{
  "model": "image classifier",
  "dataset": "fractals drawn by 1,000 iterated function systems, in grey",
  "train_examples": 295000,
  "image_size": 24,
  "crop_scale_min": 1,
  "horizontal_flip": false,
  "targets": ["maps"],
  "num_classes": 4,
  "arch": "resnet",
  "norm": "batchnorm",
  "activation": "relu",
  "channel_attention": "eca",
  "depths": [2, 4, 4],
  "kernel_size": 3,
  "stem": "deep",
  "avg_pool_shortcut": false,
  "widths": [64, 128, 256],
  "loss": "cross_entropy",
  "init": "lecun_normal",
  "residual_init": "none",
  "optimizer": "muon",
  "muon_scale": "match_rms_adamw",
  "lr": 0.0049,
  "momentum": 0.98,
  "nesterov": true,
  "orthogonalizer": "polar_express",
  "adamw_lr_other_params": 0.0015,
  "ema_decay": 0.999,
  "steps": 19200,
  "batch_size": 512,
  "epochs": 33.3,
  "lr_schedule": "cosine_restarts",
  "final_lr_fraction": 0.1,
  "warmup_steps": 960,
  "weight_decay": 0.03,
  "adamw_weight_decay_other_params": 0.01
}
Rows from block 5, named by matrix and row number. Rows with one number belong to one channel. Each number is 200 + 30 x the weight over its row's rms, rounded and kept within 0 to 999. All counts start at 0.
# convs0: first 3x3 conv (model.blocks.5.convs.0.weight, 128x128x3x3), inputs 0-9, a 3x3 kernel for each
# convs1: second 3x3 conv (model.blocks.5.convs.1.weight, 128x128x3x3, transposed), outputs 0-9, a 3x3 kernel for each
convs0.78,245,232,218,192,245,259,176,269,232,226,167,214,191,201,287,194,188,204,155,212,210,157,151,196,163,128,171,179,193,194,162,212,204,168,212,201,166,185,205,205,247,236,234,232,217,117,166,214,165,212,290,217,241,263,223,219,238,211,226,217,153,177,197,184,211,209,210,210,200,158,165,171,223,202,214,291,213,166,239,219,208,194,166,168,215,197,204,215,221,215
convs1.78,185,171,185,192,193,239,176,218,260,238,248,200,181,226,217,198,211,196,247,230,188,219,193,166,194,180,215,215,226,228,248,258,192,218,177,157,163,240,248,239,214,218,220,210,241,213,190,172,160,224,198,190,200,179,188,162,152,162,140,199,202,208,184,149,165,199,186,171,203,212,235,239,205,187,170,175,214,210,187,221,186,150,168,179,175,194,187,197,193,188
convs0.79,194,168,189,171,170,230,195,220,198,165,189,210,175,191,263,153,193,219,198,189,153,187,224,193,281,297,322,177,184,177,201,225,221,189,259,253,227,176,194,264,216,189,223,230,276,160,181,178,263,261,274,241,243,274,192,216,212,196,213,201,206,216,202,239,187,147,226,203,184,224,244,238,186,161,151,187,194,189,185,215,156,182,170,124,190,197,181,172,224,261
convs1.79,207,210,244,215,221,242,210,199,228,196,226,198,161,179,209,173,237,224,108,127,205,130,180,232,187,217,239,248,251,240,218,255,229,179,217,198,178,155,192,229,217,180,220,202,147,186,236,238,200,229,191,237,233,172,169,124,139,193,129,152,189,206,182,167,184,206,144,149,151,154,167,142,212,166,207,153,172,183,200,206,179,210,218,219,179,157,189,199,245,210
convs0.80,254,249,175,195,174,131,224,216,213,208,211,194,238,244,170,231,232,178,147,218,233,186,182,129,251,189,190,162,205,176,190,195,162,197,192,219,179,191,183,205,201,171,230,225,225,232,215,194,239,160,144,263,230,181,193,169,205,222,246,227,193,200,159,184,177,160,178,221,191,191,186,197,252,141,99,165,124,124,133,159,174,215,172,228,218,186,190,259,213,210
convs1.80,211,205,141,203,229,189,212,176,167,198,240,209,187,212,192,207,201,253,145,207,199,186,196,212,191,198,198,211,218,223,131,157,253,185,180,221,164,153,171,133,186,156,195,194,185,151,198,233,187,180,230,171,184,174,216,211,193,218,180,179,227,188,163,205,162,188,210,174,194,238,166,211,221,191,207,173,186,184,202,174,226,250,288,204,233,236,188,228,228,187
convs0.81,167,193,241,216,211,195,221,201,153,165,236,189,211,214,165,248,205,175,146,138,177,210,179,209,255,210,251,182,192,193,172,161,171,212,210,171,208,183,160,187,202,195,134,186,217,203,139,143,227,148,157,187,196,187,173,183,184,184,186,181,204,223,231,159,202,212,221,260,258,168,152,186,199,273,274,226,232,218,175,129,193,196,170,181,206,165,176,179,172,210
convs1.81,191,237,214,221,204,177,175,201,203,187,243,197,157,246,235,195,222,228,172,183,186,158,177,196,148,196,235,184,203,206,213,196,193,229,203,191,225,227,193,176,154,161,156,146,228,203,176,221,219,188,189,160,161,152,231,189,186,243,217,215,195,183,201,187,152,164,236,149,209,241,240,251,162,171,177,191,188,187,174,170,162,222,174,213,198,210,206,190,195,160
convs0.82,215,231,215,230,235,207,192,196,155,219,217,187,232,198,181,226,181,174,151,215,242,203,189,174,261,208,200,179,164,186,204,187,163,278,241,185,167,184,234,192,197,204,189,194,211,159,187,149,174,197,238,198,227,217,212,221,231,223,216,175,173,195,178,181,182,226,213,172,203,191,200,218,207,206,201,210,199,200,145,160,182,160,192,188,175,216,208,207,210,163
convs1.82,125,219,202,173,208,178,166,142,142,195,202,235,221,205,196,229,187,219,179,189,192,210,189,153,228,228,204,217,246,210,182,197,248,193,227,231,225,215,201,188,172,157,158,166,158,176,164,223,205,157,195,240,181,145,224,212,195,203,211,194,182,184,195,142,200,252,153,211,229,175,173,221,167,166,148,169,192,178,220,172,201,218,265,183,220,234,178,160,163,193
convs0.83,196,151,204,172,189,222,118,167,200,180,219,210,187,178,165,197,202,176,162,188,184,189,197,251,196,175,183,178,171,195,183,206,256,194,193,266,197,215,222,171,176,197,204,187,194,155,187,211,201,187,215,226,199,158,223,182,206,221,176,186,198,172,172,220,233,257,154,189,263,203,191,248,212,182,182,194,220,158,209,259,223,188,169,167,202,204,193,190,203,179
convs1.83,215,164,143,188,172,195,159,172,192,229,200,216,170,137,192,174,138,230,215,207,227,205,167,160,188,183,178,219,228,218,193,193,215,161,206,203,213,191,126,211,204,170,164,202,142,202,143,158,204,187,230,244,220,211,200,242,195,199,267,215,201,202,189,228,277,226,236,258,272,264,225,222,220,205,228,213,196,232,225,206,223,167,170,154,156,189,188,138,154,193
convs0.84,228,227,202,171,154,179,229,248,226,193,198,177,252,210,138,235,196,162,245,214,211,206,188,203,191,178,198,231,197,190,209,177,267,176,191,268,238,225,191,216,231,185,207,204,206,259,219,201,267,187,146,244,202,180,208,167,183,199,212,166,195,194,155,218,190,182,198,182,219,213,192,188,159,117,165,215,260,263,200,218,189,164,178,197,179,181,192,156,166,174
convs1.84,239,214,208,228,214,217,216,195,234,205,195,230,174,143,212,165,144,169,193,184,233,198,175,214,194,193,194,212,189,157,211,210,224,157,202,215,147,214,201,171,178,164,230,202,149,159,188,188,189,180,191,164,179,202,150,180,202,179,168,200,244,216,228,230,192,205,236,290,216,200,183,194,243,211,237,198,178,210,199,192,188,219,204,169,180,222,167,200,263,246
convs0.85,177,189,200,157,189,183,153,149,146,209,174,182,206,169,172,139,147,178,181,209,201,198,166,170,214,219,174,173,175,190,219,164,209,228,201,218,177,190,170,213,192,192,270,238,214,145,186,158,193,183,188,149,182,198,209,218,148,188,182,186,246,240,183,208,222,275,195,209,224,172,178,181,209,280,262,173,253,312,192,176,215,206,194,185,219,198,180,245,206,146
convs1.85,175,189,184,197,229,194,174,185,199,168,198,175,193,177,152,205,204,187,237,206,206,221,191,206,184,159,148,134,203,219,220,183,210,213,201,219,220,179,201,246,194,152,191,181,136,176,210,201,188,193,231,172,146,200,205,190,242,265,268,280,294,294,280,222,232,214,221,186,187,253,251,248,224,221,232,209,261,276,142,230,302,182,147,197,164,158,167,181,200,215
convs0.86,189,194,215,206,159,157,219,170,180,162,169,203,165,174,172,223,195,186,263,290,243,228,230,194,153,153,139,172,224,190,180,201,191,221,215,196,241,199,176,202,183,202,197,148,183,187,169,182,127,135,145,129,156,174,231,211,195,219,228,222,229,241,228,211,161,154,184,168,192,185,172,187,242,202,138,245,251,154,172,270,204,202,206,178,210,212,183,201,178,148
convs1.86,195,209,181,224,195,177,234,229,164,163,126,197,219,190,171,180,179,153,199,178,192,189,181,189,214,184,188,147,155,162,174,203,204,207,221,247,171,173,211,167,153,187,194,143,180,234,225,186,193,159,180,204,182,228,196,247,228,225,219,165,241,221,172,194,142,165,229,213,220,204,182,206,188,175,230,196,216,269,160,183,231,164,230,179,226,220,222,189,193,195
convs0.87,195,261,267,176,247,229,257,241,211,167,171,219,208,229,232,237,216,207,246,161,172,206,185,210,174,193,201,224,234,195,243,231,188,235,206,223,245,188,232,205,173,198,155,175,170,195,218,240,190,193,225,213,195,178,169,219,221,170,196,196,227,180,157,207,170,205,212,181,199,290,259,227,253,228,229,180,151,170,162,164,160,149,225,196,148,215,189,164,214,213
convs1.87,185,135,178,220,210,200,206,208,176,199,207,226,207,214,204,225,195,181,233,235,189,230,174,142,221,153,162,243,234,191,225,227,192,199,189,213,206,178,147,211,227,202,227,221,160,219,232,221,214,252,234,187,194,204,162,193,166,172,178,188,181,144,168,183,189,186,221,227,223,183,200,214,209,158,173,183,147,176,220,145,159,248,232,223,241,212,217,195,249,212
convs0.88,171,175,177,208,212,199,225,222,223,157,141,114,191,207,169,189,190,139,262,218,187,268,252,218,231,288,258,199,246,214,213,264,229,196,210,200,218,210,201,234,202,225,146,165,197,198,241,250,205,232,197,180,193,171,166,205,166,149,202,168,128,151,182,210,190,181,229,209,175,222,210,199,212,193,112,176,132,125,172,150,176,163,159,221,160,163,188,186,173,178
convs1.88,229,227,168,228,204,195,170,173,178,227,261,227,201,176,185,195,165,212,190,184,257,214,186,239,233,154,161,230,251,217,254,258,249,196,225,241,209,188,170,181,127,146,223,177,170,200,219,193,212,185,148,221,218,189,226,211,208,195,163,185,184,152,184,183,207,242,193,206,215,168,212,213,225,200,140,175,163,217,126,120,177,191,187,167,191,209,190,159,212,212
convs0.89,216,205,173,218,196,176,161,160,208,185,170,168,237,198,163,198,181,146,142,149,190,110,144,135,156,202,162,158,219,242,166,207,238,210,211,203,173,171,131,187,220,173,161,215,217,206,177,203,241,145,149,270,228,138,159,200,143,179,243,154,133,154,149,222,230,232,206,215,205,228,230,221,166,223,212,220,224,248,155,143,159,220,222,162,207,233,154,185,210,161
convs1.89,187,225,242,185,204,227,156,203,205,191,234,234,204,189,255,189,235,203,208,217,160,146,201,235,162,239,283,209,209,178,179,209,201,176,190,207,209,187,218,226,182,236,260,236,214,183,210,231,153,239,196,195,191,183,212,188,176,210,240,247,165,185,255,219,192,168,224,160,159,245,184,172,209,234,185,203,199,221,219,196,200,173,193,238,189,200,220,187,219,217
convs0.90,213,215,192,228,237,201,185,213,173,257,216,171,237,216,239,219,213,214,210,249,249,228,183,182,216,184,181,229,209,210,194,190,213,133,200,220,213,185,205,185,174,193,209,200,170,237,197,147,205,229,187,230,259,190,191,200,192,200,185,160,255,198,182,174,189,230,165,159,235,173,187,250,231,229,217,155,195,213,174,139,216,149,176,197,160,204,199,151,159,162
convs1.90,193,212,187,290,233,207,258,217,221,186,196,198,216,214,245,222,215,251,152,211,158,183,221,187,177,208,174,194,242,176,193,193,138,216,208,207,125,192,201,178,194,189,204,197,181,193,178,227,196,179,240,196,176,220,205,197,187,184,183,216,214,201,241,190,205,181,187,190,157,197,183,182,233,211,151,242,198,216,255,243,237,205,186,169,208,196,183,165,180,147
convs0.91,170,189,184,221,212,219,158,186,204,245,179,191,206,171,191,231,253,185,217,181,227,216,173,236,182,182,199,224,222,221,214,227,229,178,211,228,265,210,226,252,217,213,206,198,191,187,146,188,232,131,143,252,190,154,230,194,200,231,209,162,229,224,207,210,239,207,244,225,177,224,221,187,274,245,132,213,199,126,195,176,129,188,178,190,198,184,214,220,202,203
convs1.91,137,172,212,129,138,182,189,221,186,189,232,199,193,216,219,157,167,188,197,203,240,184,173,246,163,168,210,201,209,213,201,168,207,168,174,178,191,191,148,181,189,170,146,214,218,219,201,221,251,202,173,238,189,175,219,225,194,200,200,188,180,198,213,230,199,179,209,230,246,157,195,212,178,166,194,196,151,199,225,166,194,250,217,206,221,198,182,181,177,171
convs0.92,176,184,254,182,172,223,194,200,230,225,222,222,253,189,209,205,190,215,173,208,171,130,220,205,127,168,144,167,221,217,203,187,165,197,162,160,218,205,240,215,200,210,263,235,243,211,216,268,149,211,268,130,199,232,185,169,187,176,182,218,179,195,203,190,188,186,187,203,168,167,189,200,224,193,199,201,178,149,209,214,213,255,214,226,196,195,267,182,201,237
convs1.92,209,190,186,221,257,279,223,250,310,212,193,223,245,212,244,212,219,219,258,236,182,260,194,167,272,228,193,160,196,222,167,183,219,201,196,207,185,207,259,193,235,279,178,173,224,155,225,218,190,247,233,205,212,231,166,172,218,175,161,180,228,158,172,231,206,188,208,188,201,140,130,174,202,212,181,199,193,203,213,214,199,198,191,140,197,221,199,226,226,232
convs0.93,180,123,132,179,173,174,198,232,213,174,211,162,168,204,175,186,177,158,220,171,160,185,157,222,214,227,232,159,181,167,195,219,212,161,175,198,179,173,206,241,206,241,256,236,182,222,227,204,209,231,200,182,149,103,231,225,182,214,214,164,211,178,187,194,205,210,210,208,178,250,194,156,198,188,171,210,218,177,180,152,170,183,196,180,214,208,196,189,184,189
convs1.93,187,217,245,227,194,229,133,150,198,236,253,235,229,282,223,235,278,234,236,223,235,234,247,214,251,218,234,190,205,224,240,222,200,242,249,221,225,223,255,207,212,246,201,183,204,200,208,206,219,208,188,144,157,206,202,205,222,212,233,227,206,220,218,233,229,227,196,218,216,183,181,178,199,220,248,194,204,208,218,204,227,183,205,164,205,198,213,172,210,228
convs0.94,167,171,187,202,190,216,276,242,206,245,210,156,250,238,172,193,207,177,289,217,172,275,183,156,197,184,221,140,169,269,162,182,209,183,215,197,260,221,188,288,209,117,232,150,102,213,196,149,241,237,200,184,153,232,231,205,202,146,137,234,131,190,184,208,205,191,175,179,155,152,190,197,232,202,226,190,144,201,159,180,215,176,207,214,213,215,202,197,210,192
convs1.94,224,266,218,230,284,211,221,221,193,177,234,222,233,217,209,230,234,214,193,194,203,175,230,271,204,227,215,188,165,205,185,168,171,136,204,188,200,242,247,225,232,234,235,255,217,140,223,149,148,205,142,136,144,140,230,190,169,198,220,179,241,179,203,196,237,255,273,235,265,231,224,267,225,164,165,231,215,205,239,200,185,222,174,191,224,208,222,237,209,172